From a checkpoint of a small multi-label image tagger.
Model: 32-pixel images, arch preact_resnet, norm batchnorm, depths [3, 3, 3].
Rows from block 3 of a small multi-label image tagger, named by matrix and row number. Rows with one number belong to one channel. Each number is 128 + 24 x the weight over its row's rms, rounded and kept within 0 to 255. All counts start at 0. Numbers have three digits each. After the name is the row's rms in percent of the matrix's.
After each channel's rows are labels from the 100 images, of 14848, where the channel reaches its highest value: "top examples" is what is common among them. Only what is clearly more common there than usual is listed. The data: seven-segment displays showing three digits. In brackets: how many of the 100, against the usual share in percent.
# convs0: first 3x3 conv, stride 2 (model.blocks.3.convs.0.weight, 128x80x3x3, each kernel summed), inputs 0-79
# convs1: second 3x3 conv (model.blocks.3.convs.1.weight, 128x128x3x3, transposed, each kernel summed), outputs 0-127

convs0.20 091:131155095132127118093121086108122110120139153114142134128121148086131141112106128099143112142097108115131154198119140120169119100119111108135108138131127123078107128139123101140131112093091166049091128155087128112112157119124123103078120114
convs1.20 098:138114140118152127136111148132114140134126137131107138150158136103135167117146136110121123090204123134158117088109089110111150155117072146122123156148046126094114111144145126118095127146164179148165092108113150148170155115088113105116146159105117124119168109148126136138125107127141121128163141163173167167134132160132135122098124110125128148114114130114103198092139134139134116116139
top examples: white glow (100 vs 17.1)

convs0.123 094:116149107125119106108117131124127094118079110077138149089116126151048142134146084137125141107138106104105137134121098116120148186112120116130118125137079108107147143107138174183141103151121113127131129119114117148105126140178147128125135082
convs1.123 100:112128116108131138103122086122102106151112089142109085167114089134089108115138110141134122121097114108072080112138138101135121161096095109129123127062136136157146098120173124129128114128107133142146118224134110098138111162118116067136149090164135143120083103095139133119111134110142134106106131146127139126135090117144128126111118108136130180143134102119081142120149150120102127114133
top examples: dark on pale (60 vs 16.1); first digit: 5 (28 vs 9.9)

convs0.94 106:125129125149099113111122116082172100114127090127126113146148142147066129125129107124101191126115123109107112148120147116109139124140123146092097077128079132119117140134199121129151137149151130137087166109099114108168156145119099120145119144
convs1.94 098:107131137120118127128119085202081132127126147123110107098113101077074122140125121156154088122130115119097123113132115058072106128113171110151068107137123122127125116128124115095138140067112103153118125116105110138110140112116178096127095095110112169119129125127142136127144127126118137139114112131133127113117089116086111175135107155128112129120091139139123125124157177111156127095099
top examples: the digit 3 (67 vs 27); third digit: 3 (33 vs 9.9); second digit: 3 (28 vs 9.8)

convs0.76 090:096077059092136126121133150089135162129101122116118129150137123145106117081098104113124140093105108109111124138172150139153157116083175132134104146125118132125128108109135132115116139128120116097121142125120073111119113142142136125213132138
convs1.76 084:129120132127156155127149104157132168211144141141120117157135137108128132153044137138110122135125159127125124133128123118121157150114143139127117152126125099149149143117115130128132120139142116142000107140136131142129123144144132125115108144122136124125141133129125118154153163134117133146118142106129115161116120141134130156137134143131126118116122126139156012130175152120118118161108
top examples: glare (100 vs 30.1)

convs0.87 099:146135150111142119121120115136149124124118124138126133133133141053109144138098116118147127187129139144122133180123138137148116135129109119129130133130132131122133140132131114152136125163140198044109148132144141117114169129134129038088123141
convs1.87 128:120135128118117091123125138124134126117120121116113110100122116111130186108166151112085127118255134110132131130130129128130127120126119120132130102125022125136139111111168120112102119128117142134150102135118113130141130123114129130099125106118122135118128116122151132111143112114097113129125129123119189135118152126126111103086142124135104187115130138086118196128168129126110142111122
top examples: white glow (100 vs 17.1); the digit 1 (62 vs 27.5); the digit 4 (58 vs 27.4); third digit: 1 (32 vs 10.3)

convs0.97 091:123139127115139130108122133128106122098128125157084153098128190115048069149132128131103126135136114127092104154136100143104117138113119155159131122131126113150094137097159130129134096148110135113081129099111138121103113115150160105122196105
convs1.97 104:141121101164145116117124130099127132127169108079114114132149099092119144129161093124142131126204115115120133123125163103101100108124112068130119106114157108152118116139178112120114113112107110124145142175115123131126122143144121079099154105109143126162129110110155108134075125136150131101123067089167188098077138116145117133132124143141103164098144137144073156124130128150150129120116
top examples: the digit 5 (69 vs 27.2); white glow (50 vs 17.1); second digit: 5 (35 vs 10.3); first digit: 5 (30 vs 9.9)

convs0.114 109:129155113117121128120168141132122142115157089153123135129117148135135126107126137113135108148089130096134133138128193107136108077152112143141118139138131219124097130118134086110132125098056111127135139118099122124142154070140099142131151112
convs1.114 097:119122137135149120118123105113138165125108085125154147096087128139105127102159091147107141174139121143132130141110109113124141099162108051104131147136122089137166106118112150119110112105155139123114148098111127136118107107139135114091125134147107093105175142108157134113108095104110133165136138175118101175111095191105142128086148125104145101078094131151110122171115130127110180130107
top examples: dark on pale (36 vs 16.1)

convs0.18 089:075115096097120135127119138098129144139127126130135107134198135117147115068120071119104171122115126115131141130156139129152149126099126155101093132120118128133194111137124110122130117120182107109120177138123137080150122110097134137164132155
convs1.18 101:098119120122154110116128084113098122150126158134098148092133115056116081108146104118111104112174139119102129114119126114111106123101141133091102127143096088121109129139094119123142151111126113112127113115097129166109105108138151114149094124103126154096127128185123121143154156128136121148129089147154077136105123123098114153119124179131096135105107124112111059099207121146135117129094
top examples: third digit: 5 (25 vs 9.9)

convs0.119 127:233107096135160144119133130122142136136133128139121159126088131050127131125161140111098132083105138123100134124194147144136116142104127148121132131122124129109141120119122162137118119155134169132124147117114156125125120124151149088087126124
convs1.119 136:103147120100126171111137154112141136124125125100122136111098118130118108166144114145121130131172069122125149132117140129134106113120128119121128102131215111134141103125137128138129123128104117119124150126121134108070092121103136147120123107130140122137114121125130140103136144135158125122136127135101255120114121115130113100132100209100125133124137101152142093132130118137123123122122
top examples: green glow (100 vs 16.7)

convs0.121 099:113158105128117111083140122118124108130083094076109140110108140145040132129126133126097123121152098105091133108130100129120110164118128125120128112152098120125160128118136171160116137147100101118107114107145129146112124123203131131162149093
convs1.121 094:109153124142100155089152126108116114147108093142129112152087093139109140108125117130125101155130127110084128118133131107102102130144132085162141110089115122168162107098090095154123122129108110119106114195143104120184121141199129091175120077173111128148084071112134122128092149121105159119114144138138143097121131115130131113109156127118130127129155099146098083139117126114116127145115
top examples: the digit 2 (70 vs 26.9); dark on pale (67 vs 16.1); first digit: 2 (37 vs 9.6); second digit: 2 (30 vs 10)

convs0.71 098:086094085089174123166113100079099117134123109113164084115137109120102135075120133137133124105130106126115126096118104146179112126134114124125119153072095141112151132095106166119117144137136126140131099125091101139100111110145132138169098125
convs1.71 096:161111115115115145132160134134120131150067103120050114152135104106133140110127132103092115135113185080133125131128132143142121106082084141122124140082115124163137141110139089115123130095101158124110114127161125084105100162173131100098146113159133128100119136116117119136141188131142119140144149117082122171151121153116157165122152146153169117134106127113110103138186112118112119109145
top examples: second digit: 8 (27 vs 10)

convs0.32 079:121061069105153130123129142093135151135109129126125139140136120143126134096093123112132142098122134130127110143179150149134144132103231134150113160111128115140133110119114162115138125132128131104133139122118065125120113138126144129193131145
convs1.32 090:133129125149144134106149118151138151254130133124128125138119131114125138123000128135158128119140136127138120126113137125141128139124138146137113137114162124141122163115193129134120108141127119127012123141111133132129136135129125130122120146127138111132124134122131118147141141127111132141120140108130138127114121115132136130140140143128126119127112113125141072125190144133119118130111
top examples: glare (100 vs 30.1); white glow (36 vs 17.1)

convs0.125 104:098126109097084128137138123083131132101180139149115136167135126139102098159138095121139130125124108102134113140144136122114126095103130113119108100080063125134082110069131099089140087100127109119098139103131113093120127080116114132149110136
convs1.125 067:145125189140155166127135132169140106126141112166102134163127110077177135177122145157104144135160133168131148117133124118104118130124070150101137152148099139107115110118125114111130123109154128111082102114147124190087166116100115144071149154121164113172137176183110103140138142141143109148089101142152139142143130130142132126128099095140120137109117149123116082141110138135127143132108
top examples: decimal point (100 vs 50.1); the digit 4 (56 vs 27.4); white glow (45 vs 17.1); second digit: 4 (32 vs 10.6)

convs0.5 096:104115112144110140127152106080142094137084108124133127120116145138055105119115135112121143133141100141124118127104132100099115103129137142090057140116110104073130137103191149111142145130143140109100136143079082107119160125120126120131101125
convs1.5 118:170104144114156168117124145202098143134137120152098129159152148118109136124119170157135077114153159115120125095178128136119123117125083115164086147119112124104139139156112120118114119061116163143108115113148149118119136131175122105118152138157120123117158126086142149163110130133117093119131147127152165173148109165085166153112147111136138116115076133142151136106119172130140164121131
top examples: the digit 3 (65 vs 27); third digit: 3 (35 vs 9.9)

convs0.84 129:250119129129121129106130135115122122135137109142118123119111140231125128137110141176087128118117122115112147136100135137125135144120130106158142128120118115104112135135138135139150124123123130089095126126124096144106132131139144078147125123
convs1.84 153:104134119122120100122125131123142115126137117127112135133133152126103178127110127142045131138055115123129133121137123131135125131141128115131129123128219143142100187118155127116144125125108094128103127137131119143121123130102125130122127142101135118131132130135149137020137107134055139123112129113048113120128148118139113178168116084129131134127142128137125172133145134122129133127120
top examples: blue glow (100 vs 16.8); third digit: 1 (26 vs 10.3)

convs0.93 105:138124109128112115089127187125116107138068124089129145124129101126090138120154117117123141127132123134124136109123129112104147150121155122121101129205096099077093158143150118182158147108076123117159125105103128162125144123166128121127096127
convs1.93 099:125100110134178138128155114163118082142130124122125087126133114121099105156173116148090138127098142120087091090182141095141157151103108134149111118115089093128151128117131179105117136155136141146139055152143104095107110112119111127159157094152124133105090079072144130147091151080115119140121128139107119135146111141142149113132145121119092104127108115109123098144169161119112145124117
top examples: the digit 2 (57 vs 26.9); first digit: 2 (26 vs 9.6); second digit: 2 (25 vs 10)

convs0.62 088:102063071106132117108137134094131143117096099135106155138137129140072127124097135107100113074127111115097126131157151142127141125102208113119122131124094141136157137096124152113134126133098139098119130107137080123113103116141123104164149124
convs1.62 083:114129130142147185106152118138149165195128117136130138141144146126139144142036134129144129148127124149124139119135135104115141136123125122151138120127141119172137141111117114139151121137136123141000106148138139157143132144146127129130102139148117139157131117115135140149151136144120131164112170131139159125134122132132128130123144128109131079145128122146136028131093144121105132127112
top examples: glare (100 vs 30.1); white glow (52 vs 17.1); first digit: 2 (25 vs 9.6)

convs0.49 099:140123134128110094132101099124110100119154102081112103143076147123090119146147145121100151144101097113115118147096070129110103114125143122120138118092083127118097121096108111098110106115056154134089140085106122112131112134114105121136088111
convs1.49 099:143149120131128156151121156115111144108102126166078122163164135114161164154084117146184128114148123095128128108110113107112146171137106112130150144161162169121107125132110118129125123104164127100106170153116121139139147125094132123130146172130153117140142158174125119143128101135174120128173130102173177099171125142158138116159127126149132113123134116126076184111076125124134093161118
top examples: amber glow (48 vs 16.3)

convs0.21 090:106079108120127118126141133091132149137088135131121159122100126152065126156110119088105136080133117117120129127113145139122132135147198127134125137116100122125118123110154149146150114119118117105075117111135032157115126145157129122104150121
convs1.21 086:099137140138131188074149124151140136188137125137112120167126139132113157128038141135158124139155121152107120112142147117126155150131115144154127123099134135136150137125197125123128109147126124159003095144137139151160143143143126125145127140148134155150142114101149136145119129138129136138097156112142151113147115123129110147129146131114128093127147129154121090136093162131111128150125
top examples: glare (100 vs 30.1); second digit: 2 (28 vs 10)

convs0.96 103:194137111104146141135123102085106112130162144137128125134136122092122130102203100133121139111097107106127132111173139119157129107093113119128118108102100152109102104097136130120141116132118141040123119120112133109146112111136135182106140143
convs1.96 115:131165142111124145139108140137127122130134136119115140128144117121112082156148132146114130143156105103135129122109108132120112132114097129096106140156135109124142095140128128137123144129101146104122114140128128138057095142108132111100126149094143133141112121134117107162157120104130098111121097132000174142130121139136131113167102137092104118125134130177121071136164126126125121117133
top examples: green glow (100 vs 16.7)

convs0.0 093:109074103089130100141128100075137143137109100130122138138121119165077124143102124094090165081115113117118116136133142144142137122127168124105114134102096143110154125096139151114135132142133128104077140111118034121131115152132112134108132127
convs1.0 079:122139137120142191103149148162136154190148144150093132157127160117136168148058138144159122123143125147110134121166130094106167155129143161151134134115139123127145151147160100114140090131138126153009126130139138144145149149134137115151120154138138151145140120144156131132138147151124126149104158100149139161165126139134131159149144134128149091122134129153139078133107144126118111150134
top examples: glare (100 vs 30.1); second digit: 3 (27 vs 9.8)

convs0.28 104:113140133126136095127100077117145103114131059131112111117134150156066129138131126122080191133121121094103114140120142122149128135125134133109114089118091141133165134107135140114137130164125134130083160106074116132181148142127082117132135126
convs1.28 102:125140098106089116105125108142112142130126146121067099119136114105114146131134080159153103127146113100107128137135113064088113110122180115141115131140127126138126112140159049106162109092128107144126165171102126119111126124088184099144120134108118179137122128188138108124119119125123125164135116098133126113135117126121140167125108158137141137095094135126068125134139173126144088121108
top examples: the digit 3 (73 vs 27); blue glow (47 vs 16.8); first digit: 3 (34 vs 10.2); second digit: 3 (31 vs 9.8)

convs0.2 089:124124130125165136131095104138132114198141125140168133151133127133165171128133149137162116130132117149152142136100150113124146074109139140115099132132139114112113125131129136139138132116083109135143179198110093088155153088093105139116081146
convs1.2 092:126096125139108095103088090123144117134105138104117124130096093139131109090146142132118157121118105131147100138141087109151122120108105157160140139101135118132094148100203121097100127163130146099154128055103107101151149092119129119092144099115113113119099109105119096138145089078097114124128110079119115110101152087101154128107095120115108138114096097128132150098174117115141111118101
top examples: blue glow (53 vs 16.8)

convs0.40 102:131114152142148146152132157150136166133123153147142138144151120132146131185125131076128122107140139150158149110100143158116144153140089133152184155142163112128179140164121157148147130168147129128105111148124109135125123163127145123040147131
convs1.40 117:071098104123113118115108116106118105111126128099154126096086117128086123109176110113134126126131070118116104136097138128146116097113167137155117105104136106110109105093177132106122125126090111078149060120140104116121115137123107139146105094134097116117097119112129110113123105117092193100108128104114108106099105101109099143122142173142122097135099119138135155072117112104109135085117
top examples: first digit: 8 (33 vs 10.2)

convs0.11 111:112140116129112120079152128117102130143129102135112151092117129119129129114147144130126088148146125088120095150123173138092105100133151123146112135138126166126108136108127111108125111067010138113122119135115110125140141084135134164134139124
convs1.11 081:158118154173154113092150136116178131119124107128138118131140109127153110107111103111158148139144117190130130139130164086117126142147105075149172110093147077158174132133122098134115140129162160134128113138121154141152128105132116115111116147147134090129132133090097121136080106131080093150113123134110136114137133137122138075130141099124131124074086062140148123152141119108121188115130
top examples: red glow (41 vs 17)

convs0.52 085:107118121114119132121112099135231114123128083114146122174142145118133145141131106129082157130099127118137150119133149100132165108123106174092109087132107138107168130109176119129152139142150131123101152162133120097150130146107096113138111148
convs1.52 105:089120152111098116114107067169115120133105164112134150083082097091113111102147119134159101122127120131112124137123078108096074096103166148132102117132139134122114118126136110108145122087097098102128138071099112144111129102142153133131088106107104150096094111158112117116158130113103127148130118132139114134067106104087100146104098162116129141121101106125139123107152142119150107079101
top examples: green glow (39 vs 16.7)

convs0.37 098:108152140116112131127123111119098104081135130120089116109109156137031099140131108132118127122122101125070108143118095122104138154121124094146145121110114113128095129095121143113119093127113102128111102104131138161105108111180134136129193108
convs1.37 100:125127114124116153118142117107107109121141124104097093176152089132100129117125073120123113145142118143091128150107152110112135123115089097145123140068124125128129092130141143125077143112098116131113107230124106130155118157149121064154145101096132131148130130142146132145047114128144132101120103109154133113124109139130090139133128124149111155117143156138062113138110132158143125124142
top examples: dark on pale (71 vs 16.1); the digit 2 (55 vs 26.9)

convs0.109 093:143115126156170120112129158139152134151120139180139146153101127113095129163123107118132123152135135152136142146067142141127123137122064170141146138116138125112158139136132142147145151134117142182072151136113169107117151121128138075061131139
convs1.109 111:086135109133112108100126104114135133092134108110135119096089110122111136139129129140169141149111076115119125131147135126142127114116136111136120122125184115155109123108154117128126131102123111112144162137119114125137118137132125150111119052165101131137120112111131127104137097116113146122118127086201156062089142122132098124122124137120135153136115113118108234131047104118135139114118
top examples: amber glow (86 vs 16.3); second digit: 4 (31 vs 10.6)

convs0.75 098:121149128130108133077145164092113124128124129164083151109151146129080091150148125125109112128121108117080095150144144158091134117136135147151122098165132130129102124113150120141183104099069126118106183111125116108121126095127102151158163129
convs1.75 094:122110101174173117109141084128124138131140122102128118119131118092113121137158085161102136164157095134132140129139132074115119145092078071121127104154173066137123118113166136123086143133137106109142100152137105156132104111127121093094143129132115120121130105138147129158070139138122149132102050084107109120101141124142127134145115109118073104090111123137109128147153126146134142126105
top examples: the digit 6 (61 vs 27); third digit: 6 (26 vs 10.1)

convs0.107 108:128101094131138113095149134112144139157124138118124127123118129131115148123054131122104149178105110116114139167086122116145113146119116128147107104127102132104121120144146118140176146135117190028085127127132119144104167126137127132144129125
convs1.107 119:138130135147113077126135136123126132122123121147089122101162129109106192085136140126183134126175150114128105120136125135126121122134094124151133122140057124140148135131169106124103134110137131147140132133135139149188134117122133121123132172117143127113140122131144135183121110131110072106128110122080104126118115135138125087095133059152121139112142134106123227121174145150113144129125
top examples: white glow (89 vs 17.1)

convs0.99 088:142120110151157116091139105150141100132128131112121150141101150102087130139091141132109108182106134098111136144082125120119127103122091178118136096122092136108097142125134106123146150152095150181105173123118157106120154123128112051126120134
convs1.99 111:116136123144130132127100087136140144102125111134117118104099131117133130139107124139146120126094110117124128105125113118133123120124117109150120121139195148146108139126107122113127144108126123136139191134113125129137113124127131127105123053154112128124128106149122132086122097126158138150143131116245162065095153136148115124118114141111145155132144125089104191134047139116144146119098
top examples: amber glow (95 vs 16.3); the digit 4 (61 vs 27.4); third digit: 4 (27 vs 10)

convs0.51 099:154138134119098108095101129157096104129140123113116117099076121125110123150114127135119078130194126111139096129134110115107100103116136138137156137137111127145090130117112102133097097093032116125130091078159115119129104113134148136134147132
convs1.51 098:131133109179137129144133130066161106110094113168117100124123155140176147130116055099139176113163105135132123144122140090129121130156127070112195102123147172133124154152101106147115120145125120089106110132137114124150161131117091146148121133106121129132120114144104087155107116113137139081152109120124159089117154090167107125162152145144136146096146137140120105089124100118145125136120
top examples: the digit 1 (80 vs 27.5); dark on pale (63 vs 16.1); second digit: 1 (36 vs 10); third digit: 1 (32 vs 10.3)

convs0.67 098:121154110101104158154154123144161103114222145164120130171117134114134094125119104104143111164093141136127122129098162138125135122106086153098146110125089134133135126076106118096155096131174138118126132097147164125131125110118106127107130142
convs1.67 087:102147111121153140131089099109098111111139116140141156077118095116109102102179140151148117136132127120109154111076101113141083073128141124063103112158118100126101101148118159133131155122123112091175148101125086160070095104112122145105133108124138127119111143154110112131134125133134127133127086170181113113083111129121117108104102114128101159098133168094130141125126152128110127103100
top examples: decimal point (100 vs 50.1); white glow (43 vs 17.1)

convs0.110 111:125141108125129106091158115137126181136125105137115158121110145120138100128118137141119102120094115113128140115119188140117101098122132110153124127121115186120159125121134110114112113101017108132110121105085102111131120083109113112132107103
convs1.110 098:120131144136163129108103123099183140149124113149172177125124140109147135152152120112134119126137127163121145121096106127113096107175140077125195158109128061145162133102119086132143096130134121137122151116137135189134119106118095125137111159129096091108148146153138151132115140158098177182131184148121120140129118151124158112108145134128127113111108136163151136133114108108088160152106
top examples: the digit 4 (57 vs 27.4); white glow (46 vs 17.1); second digit: 4 (29 vs 10.6)

convs0.15 099:137120144116106156098146179133149138110113094129083154148126149113058094124119106117095121116111118136086122125129137162074143123142146140128129100163096092120123146099137107129134129107054126113097162111128129096107125101129117123158144100
convs1.15 097:134097114133197155106151117119123148130151132093175139142122123081108139171112085131154106161148113130083135095142105070083085126122135079101128108103146102135110109103127157104130133112143110147116090159150115153131097119200135125129130124146097101125144093115144161144090171163121152136127094125113171133131125146127116112137149119129090117115118110136122127147139116125106164136096
top examples: white glow (45 vs 17.1); second digit: 5 (27 vs 10.3)

convs0.12 083:096146097116115116136140168108110102090109130096126166097121130142097102089143124128134116145097125096114140138141129123111146118135128093171120164124075147104087123118114146157132071118073160119110139097116144150086157091170135120114135114
convs1.12 143:140138117132173151141154110100125161146089095125106121148141124106134137117123114129115143158136140120134133101122172148156133133123060100137144128116146114160160138167134184113076126108152178149133143139131145123139133127129125096097170130149148110125194111102135149149108124119126148132117110132148168190160118206130172135139137095122110134102132121141098138123131149150151170167112
top examples: first digit: 2 (30 vs 9.6); first digit: 6 (27 vs 10.4)

convs0.117 089:142106106142114108109129132107104129153122171156103145113107157139109104139106132117098151120142099126116101191097118157117108119126148156154118129127122116117093106102135122148167109104115141170085186137139114118136144138131134035150134151
convs1.117 119:106137112158160134104112106127146121130134114114108122151138119101110150126133120139088137117153099129129134129122130124137118140136094120140143111141185127140118155137174135111106121145144109114123140130114140150140137105095109135114144073120128123125138120151155124070128116136156160118140088079255153089094160118158120190144117171140104147114140129121095168123122128138126128130116
top examples: amber glow (81 vs 16.3); second digit: 5 (28 vs 10.3)

convs0.70 077:108074099111144134138137130090132138159111141151140147129119121131116141154101127066129122105149142128131130128117159146129148122133196135131137154120128117115135111117137182149143117131110134111101129132129007123116125138119131119089144135
convs1.70 089:121123136143134160102128126153144138240130128133124123162109137126130134121014135139166134120152114137145109121132137126146145144142130149146133137106150135132129141119228128129133111151123140122019093146120137135148145117119123151146139149134122131141133128109131126143142133118116124142102161124132148138124128116119125144130146146129140093144112116137131097109142154110121123124113
top examples: glare (100 vs 30.1); white glow (51 vs 17.1)

convs0.19 103:145129121087136125139116093090108124112140127138121118124115155108087072127138119127117147100097096120102108143140080125138106120135136104121119139064083104098062108056123137093099099148141140129111118100111128133101104123136133112130140104
convs1.19 091:124153098084119183136102139119115120133129119104072116174122130096111139156121120126139096113187144094131146124087150163107127169109099149109124162135163131106138115110176112112103127103121120126126146176109122100116133128114110084127130117100152122153142157155148109119122106145148136117141091091142232143137132140138139123176126155111127133108134142156115145120146110141145090145140
top examples: the digit 2 (66 vs 26.9); green glow (50 vs 16.7); first digit: 2 (31 vs 9.6)

convs0.38 094:088129131087106114113127105113134113100191089157115135143122149144132084133122135131117106125106100141120122105122154107119121082131135121106098123104100159136144118083115111079117112110105104129119116102123119087122093038117100115136125111
convs1.38 071:134136134128098109114106151119166156128118126152132163110113134142132144081111116142082097153129120146151153134093123117109089046147131090123158124136114116162197110104105095115149108138154158104091130113135108176138099105157148143116119134125127102126116140147133131111132107171102113177146137133108132119124112155091149097116117105142130098092118147150108093151088127141095181134093
top examples: decimal point (100 vs 50.1)

convs0.29 103:128114143186087134077129106110139105125156086142132161102114136124075135161142197137114114129129111079125113140140141108105121118137120121118118109185126135111096181129149106128157134122069120114138138129102110113145149103131092124126138127
convs1.29 098:168101113166110106101118108182119106129109111114124105158079112147167122117107131136132140143131089144123106100130116087114138135126151092132095115116143125136110117108131090132110150140101156101153114128110112114087123115122116085104156117160125120120079116115113101105101114102072080170099130132114145071149122106125219113128137117104128120098082102110124110137113143114138152119108
top examples: the digit 0 (95 vs 27.1); dark on pale (70 vs 16.1); second digit: 0 (42 vs 10.6); third digit: 0 (39 vs 10.2)

convs0.53 089:114125093110132137112144134132102114122146133105099117115118116089102129117122118111105136131118099085103124117127107127112116102081154138134129105120073110111071101099115128110173097126065157153125160101138174123133149130157136197130141155
convs1.53 115:135147143140151148138116110120123142127137125120125123111145129103116064146132099162248111131106106130130117116114145122148135141149083111107131126149181119123125093161131165137101155116152134103130194144124137143128113096107127128095135147132138140130134114143130144222138124112180102131130090112156135119118122142153137078110108115115122121110131132136099156138116138160125130146124
top examples: red glow (76 vs 17)

convs0.106 097:110099092088158113172112088112112124156124123114168111125130126128135130118099144138131157126112127105145136118111098161189111144122132130154100187081086138124142140109123169117104133199170133147140116123089111150108125131126134138132096114
convs1.106 099:113117101076101119136102109128114101146095103087044117118126134119096152127159148101148084110134155069141127130110145176151124120106146173148120132095162141118113152102162097122134124076096146123131165145130112084087100159136128109129134108152109142103123124147118113125168147130130134146143136116118125141132136137121144144106149182144172129116116136121133142098187108135120106089120
top examples: the digit 8 (61 vs 27.2); dark on pale (43 vs 16.1); third digit: 8 (27 vs 10); first digit: 8 (27 vs 10.2)

convs0.65 102:080102125102124089158107095137127095113111073135133112105143123126067119118130116135116135130122140134135110120118104112170125154112108137100082153105092167134188129111103168139099118164176099128104118128107137102106091142128133137141130097
convs1.65 100:112119117061101137115123109102105094134121132101082107102117113129121135144153130122132089137143166084126128118186143167113106120113157162108104130077104137115127123100148058118177106091100125130148171132109114120093121180165160119125118114153130155119108120136105113155141177128122128134129130114113104129118141129128113124115121116124150136140130118096120130114146106155085045124141
top examples: the digit 8 (91 vs 27.2); third digit: 8 (52 vs 10); first digit: 8 (36 vs 10.2)

convs0.91 121:128148119110157115101195107135112199131116121152108148118112127109141105132118139140126094120098122116123136131114201136109088102131145127163122131121140195129150122123129111116107111097055122136102125106106132114122135088110130118133115096
convs1.91 110:124126164147168117103090119084187129137130111133163174103109125115132141127154124120128139116166120162138149160117131138120101134169159059129184136103148084137158136118138078137135096111127109147129162144127152166139121101123104133147111147119116077108129138140147131129123125135084190167120171130130120111100127139112146106115160149125131139094121123140163134159116115127087171148100
top examples: the digit 4 (62 vs 27.4); white glow (48 vs 17.1); second digit: 4 (27 vs 10.6)

convs0.30 110:125136131126137124118189106078101168136081171126096146117108099116102134121118104125105113122109121101109118105128129132139097091107134110139098107110097177111085107118146146119117135101070108132083118114112111180136129141173105130151124122
convs1.30 114:072142169112122151100122103099168108118120117126100116148135114163116121138134125122107122120127141165102105168094127154144160177126100129131172174110110100100219091130123126117106134136116092186115137133137153157166108124129113088155111116106142134115162159138148140146091127128123132148117123121120119114140104139138118137141112127131104154115151147177118136193129138161086144141153
top examples: white glow (42 vs 17.1)

convs0.124 097:088140138117116121129109095118157101085148054120101121122136192155038112135124123126093143120138123094106106147131130125113137131131133145105103096121078127141149127087119129110120116146126117121092159115106132100136122129133112123161154119
convs1.124 094:166136125105125119111120100119124170121120151104101134135132098091130147107118081160143116136142138097071147131158118054074093095095175081125132131096128122157122106114121087118150111104122116138096148185124117144103117138146172086133106113122102184150113124158122119132087131141106111161133111106135161136128130125129123158132131129150129148101111133100083106143135149122146106146089
top examples: the digit 3 (63 vs 27); second digit: 3 (28 vs 9.8); third digit: 3 (28 vs 9.9)